python train.py --norm="layernorm" --batch_size=512 --epochs=92.4 --weight_decay=0.0
Rows from block 3, named by matrix and row number. Rows with one number belong to one attention dimension. Each number is 500 + 50 x the weight over its row's rms, rounded and kept within 0 to 999. All counts start at 0. Numbers have three digits each. After the name is the row's rms in percent of the matrix's.
# q: attention query (model.blocks.3.attn.q.weight, 320x320), inputs 0-53
# k: attention key (model.blocks.3.attn.k.weight, 320x320), inputs 0-53
q.46 096:491603522495449494547628615585515500420467581479592556486430500529512488502465509494565522497461506551445532468470559520474449459427540517534502474514444458584534
k.46 095:355575484473517474411527437550554543483473540537523505432564601564504518499547534494557502475489510519516506470546521415390487490468494517425515447455464504603561
q.47 103:530480492549421507457501358491517502475521472528561550484468528507572644451498493461503488520507588453471503500441506470331517459509495446584469473467453547513430
k.47 100:626451542570488542525501436499459501457505595511446550505440511515438500610502443559585540490449553517487530487540426500471549442523561488547597506454502453641439
q.48 096:471530395575460525479453415564458482563473472432514523534479474447511473461472527487450511448511618520538570452527489487470453532541443511421546547527606527589577
k.48 099:574443544579448484547522515541510409549567497509551512433419605456472456576431501559588554583456595513456516466478522398511518532479437583416571524589529523506417
q.49 107:586467483538448597489465455551448538506592558445471570555493456456521525478542475478380515429423524485490409485503394507526470624488486501470560466467514514425565
k.49 104:453462586506507484476463436494537558509470558551463486553528491486463485506436481514447409482496639490423546502429498553462504452550514498563614545445418528408491
q.50 098:413466447466501596427541537499534580565558439573510471527521526486517523448570520469416537531544452542548527528530498414374427564468440427532461420466394544480588
k.50 098:503518521495453513560545421510543476493501546487561468448406595544490477522468429479508512461442620514421512510482513437535457431450395503538506486556464553492556
q.51 100:456550483515456444464499395481501453487435400535534524446586387496488488583438494531542603518545478503499529426476471429423423502448472482531666487556556495526500
k.51 100:554560489489463521506471476440428556428496511484459546518532568459563544524480547493572480534490533549547542512600420432463405542481530459589451436557479469446605
q.52 101:496492398428557588450449519516496618537516552513379464537535491536463494462534469405423508504427589455478521553482437573535529520483501472485499457449422460368513
k.52 099:463459490505614534468422581597433443534404606493491538577549538488448435582509562480511598496468683558474460563487532447389529535525539464500534483490514501548558
q.53 115:440484475509504480529538485457618546570498501434503483506526560501601484543626541556443478555516502496566501495537485492352436599504521533541491436536480471412448
k.53 112:444506512474513491605444422593561629530465437463527474507420542533560588546520514494471426460541523572501462444517470439594445492444437500574499487503433428442570
q.54 096:534454565587404564580504524479456526484575489556459523466404579531558565526499525470484517516503435466432484458556411498591442563554493487552472529470485547543549
k.54 104:383377513511445537449584449555563491559462493558525466550605467503492508474605516411449458463516500458549525576502512536482518516523433558537449494477490535385477
q.55 120:487510534535560496554533440441558465438446483503533379458437526598506626444414544527453476387524513471426479455520500488522535460549427478522535460435536591480528
k.55 115:531527449500476468486484425420468433641498375445442484458575501497502456441484494555412466535402414503583536494557571493540512531556422514445445550501565515484503
q.56 098:537468478579519499469382501579456531551454385491443501506459497428526588429329403510509530487496501505508457439435538460570555480443508440465501549477463443557539
k.56 112:360404485550432542513558421456528469489485501481489442542552465458465462419604506555507519423471443453503511505457473464466515554431512565547504494536545504412412
q.57 095:424490534565502476542411458476468484609486434537568453485477522538530551462547491501501499504530514457553534451412584387343537562513531587607499425454449451498430
k.57 096:334566569506462474537488457434479492471493508474547471451566465469516579506539532474409524471483472524446489465515507444470518503509493479514549456451386527420447
q.58 110:429447525501527552587477431490498439562505465536463542571447490477495510564522538516521553506535549467558510438397473440426514642542553487638553511488490489417480
k.58 107:368445514550522539545458426529548506498518490564488488460613472456489520537527533488476406482484599497459482504478437474410479475443490492491533438554475517436491
q.59 103:512479474504607504563473445472427470524413480456435512527487463507512563466474479492433640462401541482483427500426550454528617487555479528506516511429528478512487
k.59 100:552560561521539449428371538553493476557522401554465472555562514464535498415477479541498544575524509512483466529499490507379538534489541489443489563472501450566510
q.60 104:462552506484480518400578441511483572409595647537507517571464531538492502471571554513560388479377529538512412554470519444528437481457490393508482470474469600432560
k.60 102:569500476544526574472503514590527521440552566515495475419408409446500508521422432579433499570511674551492508532424467511481556483543551455552452507484498610551517
q.61 104:578494510478541503516488501562436516517523577533458410508491438435464507451475436536461524513476519525509522529449524523451515509448556444396492462472467488545543
k.61 099:464438472553550524511491428481594525411531475468468496513445499521460493406525471489539554381443495420484463469520496529533492555459543444504498494453480515503478
q.62 095:496449485515435575533442560518555517553442442515584530474477528399566490470475510489462510517551437562495546332526446441545464502567506458412548455524584455439500
k.62 117:388405482567489524574492463435548554508418446503487537533545528495534548440551521463517549459483484411526517452467514500605498517462401521450508431517477528359438
q.63 104:477419472454531547444481475457561497556452524489500483563525495489578521428518478437363446417528531483457528517510418558571525494499435482478465475433515448504508
k.63 099:402359510511540490458488488557435477633446529543492491549495572500555514505464575464455461551491604515413510467490515536513562469496504538474498482534451581427477
q.64 106:486499487426529557413431429464525587525501569479490487447520498491509434559557502581578470536486445546585494472449346516538447493498497516479551495531602535527514
k.64 105:573390578541501455486426460538557539494596406552486470429612491526401465427509512467619573411524451437646509468419458477498473581440504471426516423540556560479578
q.65 096:436481477491538512438454481477517549539508482510501436486446481538596492530446626361418485587523513622546571536504463495443551530592455643411522410522454517501456
k.65 104:471453506456560519439551532457541519443411538501562469495490515549525410478499571463540549449628548533494674487565459460576518500483507527539500463505507571484436
q.66 108:484521352443592500432489597489536455480442530448529569505496543581572412578496569439435504479571449510433547539572494511475533426462460486552483562463532463587513
k.66 109:461585464444548515444504589470549559450490569431601500473448446527526466551427552537511447601463425495393496481496440547622504640450505536515505479565440521506513
q.67 100:455389450550563476505591540410574436476436478502605527474431502531610472476459531443462505508526509501549574520523568473426537478487534532579466411534566544485437
k.67 105:423529518453488464444597459454640446450427652510623474502458456500610442585463541509498446494525537588472617453520446503516454533480541565544577466442468511513437
q.68 118:444464474600484579558473569520480588430531515565581513433494480590439555532426551474483512504442495458527532450526480499493430504481550486511555491525468480531493
k.68 113:533384475516398483496469598474569448510503500523524528532480435620514589597540513419566582521472566467500506484491494521552446485459510543562589424434467492533431
q.69 102:473433546551471565509440425467539422475470475453443610521534520518449563459510423522527512447524542491470502504429441482476432450561461381519522447550550568508519
k.69 099:432498470417546526539446513636528411565506515390561513537488560559505572499391408478499599598471478548514512423473444444443529441483485533500538509464522557476491
q.70 112:555595519474555519549450528550427430536572490503462425386541547470471435493493419693481547462552449533491488509469480470531499490546487444516456595517554537564597
k.70 112:560550462452501481570477469535459562547576455489464518570497533438521487508448464607420520467563465513477456471506604510508488441573566482446453579502492487547496
q.71 111:596609500485466488565498527502490510478538463530524459499498501456447406484465502567518441476598490548489516538544550500489489470508550492564453566513582537543575
k.71 107:430661561479528508522477552539544579477529561487560494500542519436506394515395555491505468477478412532535466545462501548472476456547563499498464555478477539520554
q.72 115:492554588477514390472512494431501496414532540471457497479503470528469537495574471513475489481537496558541495457509443530486482485382565535438583472485633464562517
k.72 110:425543588518543495572456503565449572430444584572468487493552494460494477456453512533527555451544486555530481466437513543533509505479581515498509534564559491434521
q.73 105:493499483489441538587445433550510478568482569479490476525526484479507520473521528538486507524548469554505600526444454530582626510483546517500495493482467572497453
k.73 102:544573551443650480430492516450450535496506476650481466552553396388551468482462500542587474536662593564547556466505457498427521460407521442359541512485486493490534
q.74 108:579504563479570448561438472470458503587485453483469577546490426504592579451486509507454534514511507474430486427418539581485537505460560439528368431529592505533540
k.74 104:414517467434541567524499534481495480556432579517618442596487541577570445455398501454498486478463404538494430510505567526533446575473508513530487513527521483522479
q.75 117:519440535477485525478452312483434516498511433471445513544536526505579635454506423506487514467407595468423535487451518494405464436547458451426414506500550517511488
k.75 111:580465500545576492638558408598476372502408433427517554542457585594538533478542479506395555460533443479511575413448491395415482461466511495486560489507539482469482
q.76 107:546529430535498541525500531563455536558559504658547522498522465510512411489433471626444555523526496481399419522510567459454465451491539471490424552560512452556530
k.76 105:510596429397483557528590505539506581593542493469552523525449525486555496539443519516388491519454384477473364520553557562537461468472581507500451570467544481512500
q.77 112:445612535368475482489505558481489445433500564506573500444524488618582515530510518553538468484389480552462594449519472428505512497418474584434588450446487477494474
k.77 118:480652477456497479523504467502504592474502538527497463457434522409458512519533453596469490511564530580433460474524519518549497465466588475436466534505527465478534
q.78 099:441554511468471469412546460448425571465533447492527511539536559475499513524482434497586497445405590445490542525516452500511492521448457364461522469451406551464525
k.78 108:605531471513458488527484397524436513486507422521458578452537515464453548515602425572499501534509567525530504482445475464475478477455453492440482557489515482504545
q.79 110:583435480469389521572560517596436496519548474525455483506569510466447592436512449509536549563452503462546522470520478465604466546509473578472476533431497446362495
k.79 108:417482505562497507501510448541477366536501415477486513505556530433494454481557489432505586479496546505418487558534551423430520392526513447503419519466492442515511
q.80 095:530552461465548537543608552601467509496504480528450451585548449451460459516504440551557657421392470497471506556483606585641460503532520580496473518503487491623537
k.80 108:480487522534500429518485483473525585482485415500484541475464490502475560509419508513506471572416510488578522543577445508540521528426468510443597501408453497554602
q.81 096:561508447491457475397458477439461488591494493470419516529483464607597479504510485511473438519552443460574448447510363513480378501525531427537484521569576567437488
k.81 099:521526480344432472503553456475456453480463601512631501436463503503530515494495497521468489508593477513519569504429401561510413549586511468502453504569489491506472
q.82 087:503429444577440535427467513468478504556530479483494491481424530510543574473491543504436446550476475535540569437447540452425523447580486494484516516462521544488462
k.82 111:487470473470399503464547468550463314490456596516479510491513530524521449507553545517496544441564457501448510513458539514493510445485533510523444500576520482532370
q.83 100:627477439550523519556477472554518487626493437509333509586503548558465535621512455497441512386488487437446471532530463485579448533482593509582475414502523505473511
k.83 098:571443524463464442514468500399453454490582447555536582475420469513524533454473561508568453551483488468659570492564465554504564562511482574513528544515446503491503
q.84 107:524543514393393449459467495549486588602497484464483566513508498536497448505410484577561463548360495578490527468532551505505443472546518454451477545413517486518498
k.84 103:483575589439444494489597490572593545492456477600509449455515513574500447515475483441523508519492434470476469505602545502519450471445441408366597513452531541541456
q.85 113:462455435520552500522440475479406456468474487474492520491467462408387582504448426501483636472519517455539462488494508554494462561529452475521527534516524422533477
k.85 110:599532501587456424588549494515412531520559535510544650393395462500449585454447556516567587438489520492597547551489487451542555560506494519509507479493547368440444
q.86 091:534545478484423492483472494578518554546616474491436567570522463473488478520528481436571445503455458462524435476451407482525493522522476449381427505555438418567461
k.86 090:566513596512502488483493501493518611462578454520518621506581516509442434468530471440534519551457548525665533443546563509522548411458484450506503467460516499550585
q.87 098:442508469439456453529494572437432497528521474496435471431552581467507465564483527486470456438568420536566489480664490445532435496491431497513452586475667475523549
k.87 098:456527525457482512458451427496534515506523557427399450513560511461483485507509540484562530362559573473386444472517537473508463454471458406549454537518563486524575
q.88 091:555478510421562458432490548483537417491458495475501439490510570499446493562489539521541506463555414429472629468501474513508528450537573500570537503576483530552467
k.88 092:536556533498517482544413548443488518553464450465455495427404575550521516551461486495434450442585492546492548423568449433475500593596487495568410513510537466499396
q.89 099:474418554505457438474546455558491521505538551528492551564498522545514459507483532398583511523535568445477513476576416492478537566536494545504505494464494455530563
k.89 100:483440474563435575559504457453483509440466526525458539481431520511548573551650498470548522467476503486478579474445464541489423537510565476486496447619541514502501
q.90 092:437539377567446418417509540528455503433555545380451503454417472549432481531476496566541584506503565561526479516491548470479558497442446558519580553465580441527449
k.90 088:493551547494439518518528558607482526540461555577522512510554528529523573509494485436579571527526525510377472597460535466484585472523489538530470471515576428515514
q.91 091:521486435550565557534440526593543431520440396443546549544439505505525551588499482432367510466465522473455553480483473424478476526612532499612569522514592470499431
k.91 090:514473519580430470526435508471458457553533484504500482512564510457521496447606527500491549561434454451569481445478537529537516546568525585496513494563605491509482
q.92 110:587518598521477536422502443505472582448521513482437429552510433441495407509595469471578450497518508504496487602610408491565572558415495459438461532535485634549575
k.92 107:488523389515623592538484492466460476561479464491466500442449475422500474617491491506535397504526535445470517489526387563402539491526506441621506529446405520539635
q.93 100:487481431527499427504530489513529443494527434387493506481439508427434557506447405555583448542514595388481460433506545524508483553416481518520606459453449460480399
k.93 098:547568545488499403485539533524467497512559514497642605421575492503400550475407492468576581490516446452572465574482544482439537536507468473556454537446432448500503
q.94 100:377556481470536555493590493507491483466440531573575442417408510495522515590412489502392589419484550537425505559451550545481480508509490496578501569443499476509575
k.94 100:560481518493503431501386499545514550582454466402497370528437569456484464456494567469500398475489443505485520478541436440604511497515482554495620490492504514484391
q.95 105:496487565479526548489535449563439491548526462575471577463531470450456451442478472464572537542530515384506505457547468498454438464466447483426506451541519493482552
k.95 098:455443523574549481509529459491441461443440532586564633478409503543613508543529533482520555564492541478494546441477484526507511462494532494542587489530500438447459
q.96 093:501509472598477555415442539450426462578550546479482547421474525359465508475508523538480517505515518500454487478442470553540477513550462449488558569497446553527433
k.96 092:554527503568491391428539511455527562527535498521570497478586578301555472495477513545522448492531586507460439557527420539430544585467552462419502545479484476539452
q.97 085:619465541488518524516514519613490576475567485454442519506464510603524591481462548425561524488479459498562528526517564495487571443542501556484455412526534403547472
k.97 086:558487524452487508528427524490564526415488435462444536536369493593460440523449492445496497489421495448642470447419561466548517507472540462465453450570497380511479
q.98 092:473510502514447435465445557489525504460456500550437539470489515524561522582521487509461509532436432546572472548577484419423478465492563570392569504518563507490513
k.98 096:514536463502530491520476484463443515556566499422473550456374471602562508528522486513568461399551458479531486533455509577516504494528569471460438506511578497528546
q.99 089:568465534397479639466461439528561484525410390530518470532543517547468497558469473493417489502464542453508550481466476483541464419451457486461490468603437543418522
k.99 088:542514553485521511511548376504491463454550594456412472477560505513406506514410481456569529495524458441554535426573559470509588464456577470457431502503453477517505
q.100 107:489549441454506425479523558480510494538496554478598468463466520490578450523434529544447378486494466571535517495454554465458547523449483604513545540470515596472497
k.100 103:447547419460498544528517519567555508487428558467609390518520457500614517504548495514505487564547432579512493428506530467565561484522496561601566476512554473398426
q.101 100:402458463496522503529445484441675440522439486496515538430437460576587510592461463492469449535547521469499588566468457561519441532484513446433552444505525531629467
k.101 095:522489455513511591472550463489481455500553475430530494471581597441430590642470447475463451506452523502468562527509402485453522482443524500488510548466492432455537
q.102 090:584506488588501495484529512615444463490515552538431536524521572448385483492526563465465497399509526435427564515473536524449529415501466561503492545446495461502597
k.102 089:502402496538444519465512507502426491447543613518453557506522572489373490401441466477533521548539515449531498516477517574508483509623448466499372534471479479457536
q.103 091:573476506490429487536598509441582501529547534532482528511380498626596510569495614414524481482462420569512586452565476443515483514472536498453478463594538408520479
k.103 102:495413594530469544535487488462510492567450494528515596493478538636502522585488516398541520526447511442404567461453459573463488474539500430502473423540487454512504
q.104 092:524541488440525482460455451519500437472500508524535479444519583494382558453417506493541556495496515525436454579560505562493475557508452476569494525491529540471595
k.104 095:571493605394522476522486487602483492499508529532503445505495456432556451474560539506449553459458500531528546446540529478516499515531533554478494514456568567489497
q.105 094:530504538517603448471557467476471575479424438438467510449492483462565522571466442476497479544499484538446512542596491483497415516422500499397620481460407521449470
k.105 092:578475585522442460494468483392443470449445513475497528407456434502496564508577520506468501462430546467523484483407502552559497512461530521476488507536511537431436
q.106 086:480599490449409462544571603464496499491422475534528478365542523464485482582509485559560392514529463500411475559501523432478486519437481437412552546501523565527498
k.106 088:475592514457411503499504502500518509519530434506681413479535513485576471518587532544543444591515527504515533483506502459571502508528504530524553446454553556550400
q.107 101:522469544624467528479458515492408458496525457538436513479520460404423493498443424524454530493503522418468384589537523581458527437480513445510497626465526477535586
k.107 103:563587532617515455455585520458484479459577556523418492445561445347527437474421439570522496472518479468490405590498478516534541532470599462501544582446544529609505
q.108 093:488486528514412484564582470515610336489487449494521505476461454592532534543453532429528361431386431483486580489426429370481492467466494480573500504505488415573454
k.108 095:497432522549494517531521482441559479566560530452477377576477534543381563538494532465442609468548537378463547451468458436444485444541431420554438427566476429502513
q.109 106:490572436350549505470445481561480514503549548508618406531461523450568434485533539539574518492594411633597518562638494559539551562525515532506433523458540574532473
k.109 102:493646462369518527455453517520545480496409530517533495482571504500555465564502580533536585534561479623616566470504497548498497609475476548497487412508527506491434
q.110 091:598513543460482519576538566548418499545461390513465575484517490489546469512523441394465589532461414530427454426550558532497490452436560406430497587505565473500520
k.110 090:445546477484460460496567568472527452560496533517496541428551472585481443554513582454511515433515402541467575400389600556488475482499564525499405511513501531501505
q.111 095:423569534439510467510560538508583538489451562499534431464443527537479420494523450503508500480514454501422558536546552477515482520508515531366572538526525480524492
k.111 098:470632501479449521482612580538508448415489533511583445501473600508471479573522509488504488538469520522527543432533462474490517510349474579455552408566494517534480
q.112 087:554449549496404484545506493502555512508543593567490483527438475502561494405398510521459460670521478494522491471449516564500449591456554554528455473559519534528432
k.112 085:475524471410406495441589569467493519506460496471537402552463463480506494515544528543501458513497469468508468593521424490545523500472502525458502497550476456567513
q.113 084:491464524470538551441504526442487560513499543525595526437504573486483403503416562492573483496513450493484520501447531505468356593527562503447502484550481540564492
k.113 090:656487533458506474524445528480478505529571485521402436472467531487468424433488549506428492503478523417522470501490564432422454451414543501509462491434549497565523
q.114 086:410512465515500565387545505569476460476549441538498612511491491466521436578576466452540441583496459535495457538528505532456527409439495419509530496545472481543474
k.114 089:521500486519434476508468464565454465505432489447372520535470591483504507443516510505492418568450582457453413442621517433537411518498523586502513484434597467570454
q.115 084:538519518451454415437459452468466541401574527550489489495512494521463373470421534618462555560525516471614535450430485486460495497610514505509460488453451432457523
k.115 082:583457530507501536477544477447515480465505605482523401476471431576599475495409475526518536422594514472418522538525507587522493489485517474429446482450483520559566
q.116 099:582519421504463512499549427572550497497439514466514462433429496571560539526489464496490444488504517545582528549424523523501491569393630616540469498485497513575506
k.116 093:445517598451548403475387390392535491505366500530483508575457505521492548530585536469400529488528518470482531504456495530557497529472459460495554414555594462536467
q.117 084:447525420514527513459482497473438469494511557527390536503468556485495464483600499489567559401517535469495533539475594534474474481440510449466575546470501490517485
k.117 084:489413463599569493565472609568588437425439476456580512542462535530483500460492450540494577515469442498482468535511490412520424430375460446580580540523554509512480
q.118 088:457443470445574523520543493429487503437433467498489542460583533494476445585515439429495536599498542547528486434428465517556480463482557471555517519498413523573451
k.118 085:492500432504464528503477357547515536472503474554564495504568481502597520427542485556642483528364524540419470466467521457457551515467445400447539543532480525465544
q.119 091:584512564549383410541594481446484505476520513499551486540536529527453550445517523527523501538562522473446461416453510516453397537567608552587536520521496490447502
k.119 090:465481475549444542479506494420504495452557435514586490441585467570473475580508508477669614491367441528468548452500468486634556472523507479460427427539361509470586
q.120 094:552393512565409558612410510381408404475593542461487484546535505517518523557465471498551525561444509568499505475500485460520504450523535544492493491477423490469512
k.120 094:505528532546473446569484521465455448428460460566502472497590552493467447523431498449586560440477449475487532489423483441522584426518578446496423517460470523480463
q.121 085:438526491549499476506539534480467490491528493444557545471520518455396568641545454499576559437495571489534542461464537446517548504513521531424593474511488482544479
k.121 090:469437439586574526504377508417469550480405466536551504520456549493453541574454466524507491446453490408399515440505515500419545509584464548514499494505545534456510
q.122 085:528367444632557505531498453476558507471426481482425573574442502562492539466456566430475547575458538441454490502497472509463553498529387528494510519526470418480446
k.122 093:494535514461470470433577483533466524454485648521655564514524455473518496404404497496518458519532540483508481517447447479569520454453587570481503446496444498431589
q.123 093:573442506588504554429533465469508515502489468557488497446547486407495556508445531455433504559556481546463497502550470557526445460577436478503571481524494541470501
k.123 099:451454523573500541536581597484482449396503457596522462444548462503489346455514500510544522544514454517575477468463560554453449445499594495526387461524487526575486
q.124 097:559490456486416455549561481451550490483562600467565539508440489528626507528499533579514493578544424579512440485494475465513463582506630571491521422520489508460527
k.124 096:518552530485450555444437446448490503513498511483486445483530497424455398598595469478483524496465518527439580436561494461464577522574503514499544523550520569544549
q.125 090:450536455522476408540500438400482566535547544387541493533512579472513513451546548491509518523572457535443508475436476472536489462540387482468538473486496609416440
k.125 089:615532434543574496479486499412546415584526513458503509473534473619560549614471467484473403490473427530460509418481485432490502515480493503440525478423488555487463
q.126 081:459570568477504506460519570601520534418536537533547391479499470486413504459575520543528540514579503457538559520513582474467512495563568568541526456469558612535487
k.126 088:606446494520471461512398533479520472575482516494526457512353495537465506518508476479424534533444529574415528536484496525584504505599480546478553454474579523550454
q.127 093:491437510528553539608447509445493475551454502510459501523559473455547581390507488473512516507603626512520526499454478519520537517514540537508543527457548570400509
k.127 099:456544533463440435555627563530595484475490466533543554508549481593530473391502477558481495488477434571492498577414533482527481449380497466505466491540400550465541
q.128 098:487482486461586554571444451493429550520474431525410532524498487468585519436471494486527538444466475476455480489480474469504472520561436482459533534556524433541518
k.128 097:457504581527562422512499480483625501482551548441445503537565353566536524446537454503448493540536560495612492499516467450506473488517399491482569430489477525417442
q.129 105:508437427515522518495392416491492431505489482512485504624478490555573554529547447516483458557497468539502434523345495550510536476456492486522424593512546413464436
k.129 104:527493585524495460470452495460584528453474485422558471541476366485530485465448444584545432402530560517451468524516472442518503526489499495578524511453441556468559
q.130 102:445479459564498430469436485494432579443581376517474466557589559455414579406494417503499505503491446417460380541489449517467503507553505397571464619434433478447505
k.130 104:483405517613446513514484449531457522515516475539534486476496447441472568506429466447495490424458459465546460564463408540520545542520534544446503566437431473458504
q.131 101:525551579459508502420529401441505545338499610451451486555497563517549593546619482441494464403454429508550517513569442488558351589416497443474530446547564548524576
k.131 102:502447486480495498456611521409420497466507492548557423537433512462544503495559508550594679565432506511500464549546448542496497561575562573507464462607481474517502
q.132 101:510598549456482581541507496523542507444405445557538462491526485510605541436458445546539459566561476540470536473473532453535479446477590461470403562507558457459508
k.132 098:441546497400465552454436532573534617561514510484475542634547471520571458414499406450584582447533532515492458518484559515474475439460521449434517557512522498521544
q.133 095:515494555483469498547509443493555488457511509487467505385530544482543521560525514531475408421470491537539585529495461399435418449390432488455484459464576495554507
k.133 096:474474517418511511397541486558452550495428498554475446600491460573545549534414470475568592579442557550536533592485536482507511462415513540487508492544477488499520
q.134 116:536544554436551519430478446500567531489523474428604409552585533414544507503539430554502485518563560555534499526504498460540569514528599488587425514419520519513496
k.134 112:590573514430459485428535447457530542459496491434541516470533468485525445385494499636537459544506488585464457473501524581616518492531526444445469530427547523543530
q.135 096:547448441556526442556401412481471457557484430460531589524465499439505525564482473526526443552504601576467475457439456495485510481401465516466493482528426446430541
k.135 098:436434542488474439488444480510510569476480403586604553394503508523436501527425457452588528383525546463556530492507533507472571488460454506514462509546442462493533
q.136 111:476453424501577534500478447470544402563465478465577440511504488511586546493488546455520464518563527584594602450492436483456517515463451499537540421493540540553444
k.136 113:515602457468462483497555496452601457484451525483597470417484571538521469582476611478495441493536567591520557562432448482533477545477525536499592492477436564482507
q.137 104:484493559510476519487504561528489514464445527537551461611523528523497403439478484554525484437461494491483562489580434456507450503544519510387494462504454535453459
k.137 100:546411462439588565548422569586493470470460430628403483555491498532561485575542493478539549542435520497502570495574454485419421510444488481488584494560480460512484
q.138 100:494431579521573463523465548486507499571506413473542517416494482501393450429465542493477512547459521492522554349518527456455550381566439474428586429521468497526434
k.138 104:476498469522488476574542436419549444497487494495517549389586452612444492558528586429525465478623448500610522464471520479592607476505491569465511456441518539464430
q.139 107:466479506481595469444524501576574473480445477506481502469553491564495463563495622408510502478458585450552557494480530480474557444427448512466568409559454433578505
k.139 104:402469547405546480440444506551607484495436566524512541589467534632607393574499549454504466549527424533517596450507512474489473455443544502452571432553534482490472
q.140 100:490500417533605553464467498462495516438444572445465527504551572475450427531412422496494470441444516466543543526487467505569588534438504443456534521581406536501522
k.140 098:457483601580543562573504493457507390391408435525488540489530501445452451539480498507597516565563441449402539473482538476436537478566526471567516456601530551522572
q.141 113:503480468495606547503412441539419434501467439509421449486539447469419488476509437484412633468435568454459593512502430574443540482591434517584519482573553473534531
k.141 110:508393450475513457533479404494580491557459471466496485528451441439520515475530512472470506563436595464516576506494428508405459538479447596523634434563509480417451
q.142 089:539580507440492508470438518503457556485483571474498526525461544508513412501422435518474560429492389519425486528505452516598563408619489545442505589523512536545571
k.142 091:499468551573460430517511567499512517463533437515402495603502486480449536497592452505510571501506514508402424515530586539571522532569479487470467496525492517487593
q.143 101:475524426539481584492382479531508550503463547486563503430522494486472565565517405563490631499469445555450533429463472442478518519557502473568506547539432490507492
k.143 099:518496429457571480409472478575393573486468488500490513492484580490530549466523424485434462419481468479479500462585547543452438503479463498460483479534591494554572
q.144 093:512496480456531422406591446519456419425525510456455501510538607494591509488544516486554434453550471505513481478554469463557564579443526443492432561417463438507532
k.144 088:445484428459479529509525560534444505585588570440480551461408464537472528495551499470528490557438458518582461473511523487511556503503568440534524476446403479524520
q.145 093:512557523455449421417479525482467467642618443527548540523515466528485507478502523520438489502519469522504559471458594587495455485486520538465445417511543418527471
k.145 083:513572423464451422477577441523474479497557584462590494593513470380521490532512485481465397562432517568552456546516538467485521476480548468381500511464474497545519
q.146 085:391467432485466498576490558468482549503539420494418499504473552450474517535508413510502435632453425473530439470508553506555455476553474523493482545593504430534439
k.146 083:571497483540636462534359542415509537558452397514520512499426488599453550563459490548500458567512511438541517494582470576472496471503543521493489557526451521552457
q.147 093:494441454575509402579489494425644577497428428513492594518496522423507547451419563479499425556508507469511511507483449500402434532492415557456492531447473408521476
k.147 096:482552480535485448513527564483444569463521482505533550473496418505504517525413494477466468518507459494515465508585461463471505492523559497527498531431400396487559
q.148 084:552485505538625535365485521456545516417488560561574483494397507526481512489483539408450519500505480555534511592540454435434454497480491519478607555583448501466523
k.148 090:470440562612508500457596611490557409372540493572585586350517405487462427459449558472605489445570536477473561567470562463415539545501526489472534410495536450490442
q.149 087:555511582478564516427494551447477397507478477524442438375462523616495461526502499548544509467454478480484505452490481523509470564528492493431530405496571557503530
k.149 086:505477450502488517522574449450507472531476586430521378556520466497431485541585507500476468466456475515552473479529496542490505586504534576412488506473555541515488
q.150 085:442447446580497510494529506391521539413453532406517521452426511530517540539529473471457488538491480483553514472496552532519467401573493534524516484658493512465478
k.150 089:468500506609518506488509477465514515474479493551532542452569446549509481522556583433523528500475412501540529439483453474515580500416494515504423456470542480454465
q.151 088:553541537466496408522586613479491523482558548473567516548552611479534465438520451567594456531500495558471459423578578500435494505469556479512437508439550553480513
k.151 091:533483503403512566507440451489492552424543498478471494492530505486456481480495544457564634457462443483503503449536540519565491426490597491415430501479541403497481
q.152 083:432499439490460541501544522547498482521507527567594457467448519506420502534499487513447548474420520486501482572419522500428562454417452529533530500587496607525468
k.152 081:467382397509585527526503540444494491568520531475578478538441537443550528504454453524441439576459524531426522572484476519522443475571374506446542481539473386449515
q.153 083:540494511469584542394489455579470439526440563441448548516491520498591449494509450519381581449459444480505430553426524493582571495494482472565427514595523487538471
k.153 086:496481557525523496440511543440577515428441443588461536502594431566566430472569536476513543536513476505516539453510444516455450475423450546437474516592552529496411
q.154 091:594527597385540491543555516532485408518450508463483482452543543599619442517574479562527484472577403536512493447555430471530483505489600532526426428479545497495471
k.154 096:515513469394514477464470539432436577552480554506476495530477541444479483431553483548434505433445497472573500483569516579516562463534544548425462534524554474529445
q.155 094:474557512394528526533561517496467522546499558491495399542481513532526492515527510459505528393504500520492463563483487446495499494518553489406494456556564555438518
k.155 096:509595468457487455489513590429460384587444356486419450490470619457453508472475505537483456543427477468432467534535498455440483527532491560475531517538562500507459
q.156 092:480528595499505516524532530389583469505424449483546492416469497540537458540480638456454579471559507622555593423501562542520531482453494592509509388527455521407468
k.156 093:434573490496491423438526476510485515494517553475485510502556486384558443525500533495468459452517449530530470550560551431568548513518584518513445564487569431492488
q.157 086:527436495522456556495428455533446530566463477463547488461457486486552564505498460526506529374517497474498476562467423537455477476441470512567452508614550518514453
k.157 090:559446466500527579500467452613574510579448486515525549501517586505496562429463457509523587484526584532570471459460498504483433514491466425542537596591532548483397
q.158 080:441445571512576495401425490509574513510471467572583524467487501487502504546458419521460438515544546467391532526512486557601564512497610518572423459482489578525514
k.158 084:551487549527416598489512487522570567586458413500518538481527563442470537452481514492533516450457560489436466511455603449613462498558458479477522534461548493527449